From a checkpoint of a small class-conditioned spectrogram diffusion model.
Model: 3.13M parameters, activation silu.
Training: adamw at rate 0.0029, 18600 steps, batches of 128.
Data: trained on synthesised sound scenes: up to three everyday sounds over a background, 91.4 epochs.
Rows from block 6 of a small class-conditioned spectrogram diffusion model, named by matrix and row number. Each number is 500 + 25 x the weight over its row's rms, rounded and kept within 0 to 999. All counts start at 0. Numbers have three digits each.
After each channel's rows are labels from the 100 clips, of 14976 (inputs lightly noised), where the channel reaches its highest value: "lies over" is the class under the peak. Only what is clearly more common there than usual is listed. The data: synthesised sound scenes: up to three everyday sounds over a background.
# convs0: first 3x3 conv (model.decb.0.0.convs.0.weight, 128x256x3x3, standardized in use, each kernel summed), inputs 128-191

convs0.101:502487470474491491512532492496501537499490497502461488511481481506465527514507475503492498464505507550487503523514486521507509496500495506507486566546468568468511529502533487492475507495488484
lies over: meowing

convs0.1:515480487485500503506517491494502486510509493515483520502446492485481502482438521489496512457490506493495507484551513499495489539509500488532426519540504500515504494501507487505495509486468516
lies over: meowing; siren

convs0.28:486503503505486502490520492502519506508502488532485520507481547532485513527501513523488508503513512539509486477490509513508535506498515492489505476494470516527485464510523502475505555508515525
lies over: laser zap

convs0.93:501505529508515497516483495491484487476482490501481514494509486515511514514516504504515477504506551482514537524499492466499509463511496509518496495521478502483490535505519504463518501510504490
lies over: doorbell

convs0.32:466516482508494509527482509494504486515498497472515490504495498508516478468498557503492511506516548480494461486482513514479476515515520511507476506482457498511495511505502503489525461518522464
lies over: mooing

convs0.13:470510542527523503486472514449510507495478558462518479491494512534499499476520558510483508495501477511504490495494500554495464481478480464476497508509476530528553490507519492499538475519488480
lies over: bird chirping; beeping

convs0.22:478540494485504510519486524511525474493477468500497533503491495511480493487519521536480529528515524530496507524494488550518506512525530463504493501509483481533545461525522514487495475525488488
lies over: laughter

convs0.58:502511504474469514504491515506507484509472542508520516485501495534508506511492513499505505489505481530470493489498501500507482513497528485497496513498499511504506473505516502511499499504520504
lies over: crying baby

convs0.88:508496545532505509504499491440508514484508527514542510494473510480466531491511524531507500541501525525507491488512499501508489488490483463471531488504520479509500512519535499507510503532500518
lies over: drum roll

convs0.122:503491560484483511467500488501489435492494490497497486517496490509500506499486480510483505495501464493525513511494467525499513521513498500501489500528509501491544467497515518468502505491516498
lies over: laser zap

convs0.105:492509475492495494491504498507521489486514479504513512502507489538509490509494500505483516484504456536506464504502465499503523504508500496498506500509506506501508503504539507488479488492505500
lies over: coin spinning

convs0.67:497488515470509488494521490487506498474490500494439520491521466505486498501507509502464465513516490518512495501511520487499486511519477497482495520507509524521501526509538514527508488507491496
lies over: phone ringing

convs0.12:492503534467512481492516527449490463462497494498554483507470499486485497499482531491488501520500484495528516511484529495487482499493479509480488500506502492490503522504483512534543502547477497
lies over: phone ringing

convs0.109:509494500513482504506509477479512469490456488517490533496503502503488507511476510505492520503515491507502466502493489497520533528511519508498492479486512524483464505520541507497521515513519514
lies over: fly buzzing

convs0.16:511487523476512505478487494507456481488491532513516505505469500497510497465478504506524488486505514518495494499508485521508531474491482458463486540531509490542504513514498484495486497498534485
lies over: mooing

convs0.60:572473490494484487494528485508474523506513466517416450515526520490507517565512464516508502480539494513493524523492529473526503471495460527490501487495546479476475531509460501509443529473485547
lies over: bird chirping

convs0.115:514531506481504510500473493509506498492482561517522534514505483520495501506508472496529515474499523529510507484511391501504499522495530498516510507499508520504505520499524504495475517500514515
lies over: laser zap

convs0.81:492492527503508501513491528495480492498477480506494500506469521529515487499529471460500480554508530540494491472398485499501513485502528523524513501509493488514502490502522503500516504526517493
lies over: meowing; siren

convs0.100:516486484464492493514486490499512492484492542516495495505488515547492493505491512472502492469506516507511484479507497492521527514534475542462463486511495490498508523508515490501482499524524498
lies over: howling; meowing

convs0.39:485511484502481511521508482505507501506489517512498526493510475494498496478502486487483469527504511520501487488517491522506489497481530490500531489515492507511489519501491502486525497496513500
lies over: siren

convs0.123:480535539480503492514496524498498489507508481466492490496512502525524484486522501524478515514506533506483498496529519520473504501503497486495516518523476506503475470497515514486478470514518469
lies over: frog croaking

convs0.108:507516492514535516497508515492534462489498505498490523500490514529496491502509498511524488507491516486536524481496520511509528524509483498498496505513494491484522512507478511498516507510492499
lies over: knocking

convs0.17:500518503502527511525508501495517503495511496498503511504519508504508509502505495508504481505505479486504509483521513497502492517515509490502509518510496498496506502501500506520495509499481505
lies over: bird chirping

convs0.38:503527470549517494473494496463484478505523510499529499519503456491530501500476514509481481508505497493493497482503522463518459500510493470494489515490500481488512506500402498488520476488495498
lies over: barking

convs0.78:502500524464506506512515489486518521512495491498491483501528502510474510511497460499493506472550502498493500496488493499510503499523498508495506518498509525523501515500551497506530507451520505
lies over: crying baby; meowing

convs0.3:501503489507477499518501502517513500508502508506496513497513492490503498488559501496504514513509476488510499492501509512501482507498484499501523505489503517507506511505475501502512504481488505
lies over: siren; meowing

convs0.14:499505486498510499511532489514474521539495511495540502495508505497511503515502523507513500511506525490506513506505485514503490497487514506500500512497498493504501513502494508497505506512488508
lies over: spray hiss

convs0.62:503509470480482513501489517450511530496446517521521536504509508501445529503507511508458507493506531513500504487495494482520531509520485505513501497505507497502492497521496522493518515502513519
lies over: mooing

convs0.104:505502510489484496518494490499502521514494483506509512505492504462509502512496503502503514514505540505497510501497490489501505505503507508500505509497505495509493504502535499498499508496502505
lies over: crying baby

convs0.54:513494521483496509502510495497474526493522485496501481493438504535523499501501515490503515504496528509494490510481498525507504493489508520515526498524510463472500509513551513496476501524501502
lies over: meowing

convs0.94:514481530513504507521488475457487501464496495513502519487456494521488506498500537481438475505463502474511458515467490521515536517530518511507480538519501505536531487490527478494507503511533527
lies over: laser zap; barking

convs0.89:467515504483503490547431494472519511496463530473529525513516499524528479473512517527411516502487539495520400502515473507483507516512507481480511498511478532521525489503525509504490466504498475
lies over: doorbell

convs0.57:489517497512530484515502524473506484479482501496566488496516482500494478509528515525484485499507511506504546517486519505486473491536470483490509467503483482492540521495455505474538486528476489
lies over: church bell

convs0.31:496492467434475477528437466479492501516556508504489485480509472519475508506490492520467494501533533512480551529524502484521542518496486508514511478492459524506484551511494493461513514504496513
lies over: beeping; laser zap

convs0.87:508485524473482496471493508494505460506517516482520481499471497495520491495472530562471492554516545498511489526467482497506504494490514484496459507498504544515524509520539502506542496495530489
lies over: snoring

convs0.53:503501506498502506498533515517515500512506475515518509500529527508499508512495483482514465502512515520497494491490497510504514501498505499500502537515510508521508465507504498521511511498482502
lies over: laughter

convs0.55:505496522479485499506513480502485485500502479501495486505451522514496496503467519483501514449511518518499499495521504518505506527501488505527474523528503534507465504509531496507503504522496497
lies over: meowing

convs0.118:530475530545468534495542524514506494511523493534500510511485524480505534505499492477506511525495487484514502514484520513525505500501470508507486511489524508499491522511471512524513546470492534
lies over: howling; meowing

convs0.18:494517490514482489475484480444508498453467494513536511499515520512503525504505491513404502480497474531499407511487487503510500518504488495501489502488494505500509519512514510494502496496490504
lies over: explosion

convs0.74:497528538505507458475491511493490512461510531499529472506459496532502516493507506505484517493483491492497489467503494490475474473516454463481517470513493462508503498480494510478538476517487504
lies over: knocking; ball bouncing

convs0.59:500509507543511497485504515495502505535533532504483511515506485481502504505491511477543472471508452516484542466492492491506489503505480491507501493489497496492507502506488480476530498459506497
lies over: ball bouncing; glass breaking

convs0.98:494493465466498510487551504532515476515511480479458466513465545516519507485511538486536466495424478472507522500514524495446542495503457510495494464505520508498493504433527490522534527520501479
lies over: laser zap

convs0.44:511492482499519548511509470512502504497496501501493508515497490496493552487481504525505446499515500509529506476495509511512513469470478500493485487486535513510485539515545509575495474520529525
lies over: water drop

convs0.95:516492526504474511537511471508522500522516478514496486490484518488469526498514465492486503476494507484502507478503488457502489504489500522493508457530512495478470489494510499516484528507538526
lies over: barking

convs0.124:503492533496496499468533492491509474501469498510513495487466503536513510489441517532512508520498518495493505521460477501513521493502489503507433504487508516497499494512516498518539521515531516
lies over: laser zap; laughter

convs0.9:495528562499493492508513489500495506510497496498492500508516510495495498485474504537498526490504532512482504524532488504508491501492507510476534525433485510506523492508540497496493499491524483
lies over: meowing

convs0.6:512496513494481486515472523498518506501477497491492494521493509533494508515483512520519459469513475513508496488496496469513507508515470441497490513523503474517516513515479496503474475534489489
lies over: meowing; howling

convs0.42:551496500477515497527486498478505515485491516509487506485490495487486501504504496489466497488485503530499483534514507473525487512500529491500492520509531508507509494516509494506506525459487509
lies over: siren

convs0.85:450528545478520495518503465447524508494471470475517512481531447466507447467516529508506479498489523501487499526522491529457490513521525522535527528533461544521510493471511471486516431491507462
lies over: mooing

convs0.76:500493512467517487508498501500514530491498487506485471509502504500497498514494470536512517520518529531498506519498501485565498480502478477483501504524497466530489501548513483502480493455500489
lies over: crying baby; siren

convs0.46:510511530474504485504471532510530490485489515512492534490457501504496504524496525515502487475528485529507491459508488489517491523530491512489496526515512502524504504529508500482487488513457493
lies over: mooing

convs0.66:503489500523460512491505497507511435491491475501529512500487484498481514500476512461500485457496457504501486488517499495504485474510534492529510467504510482445519508498463512507531488531506501
lies over: howling; meowing

convs0.61:498532498470451497509519503497499499507516504500516521481524497506530511481511470517513516447511461496499475487522481508504490505514486485483509487527487467456488514516527482517496499485486499
lies over: phone ringing

convs0.119:501510502487455508513494518507532497488501517500498505487497497496497502503488514506497501480502459506478501499488506526505500500498482487508497500519504492485502499504574509506474499488530499
lies over: explosion

convs0.75:500492521471500495472503509483482470506489507501543516502475494494514494514431485523494510505513523473497493502460492501509495538481527497495458532480495508512521494510521501494500501538523514
lies over: whistle

convs0.26:503490475438480480507506468489504528512484506489508493500482509512526499489518447517485546451476575526476481479521496495486537462482492506491526495499498521500480512491524491479427503462519494
lies over: laser zap; siren

convs0.23:523468458489567494445505507510466493505519483509536522517502490494515509528485482490516497507498449434516516473484512505502503483522497496505498497514517471470507512493460504504475498496497510
lies over: bird chirping

convs0.96:502505509485503522522486492484517469474480482522488519525519505486490488500501516500487487518508511522513475508511510533507495513509533481507492495486498514499502522505532507500499498503495493
lies over: fly buzzing; mooing

convs0.110:455532518491518464518436523491514485516461519480549508504523471511490448474472530502508508519508528551491485511472512511490502519530519486497493519499473511534538495507533483469526452538521441
lies over: mooing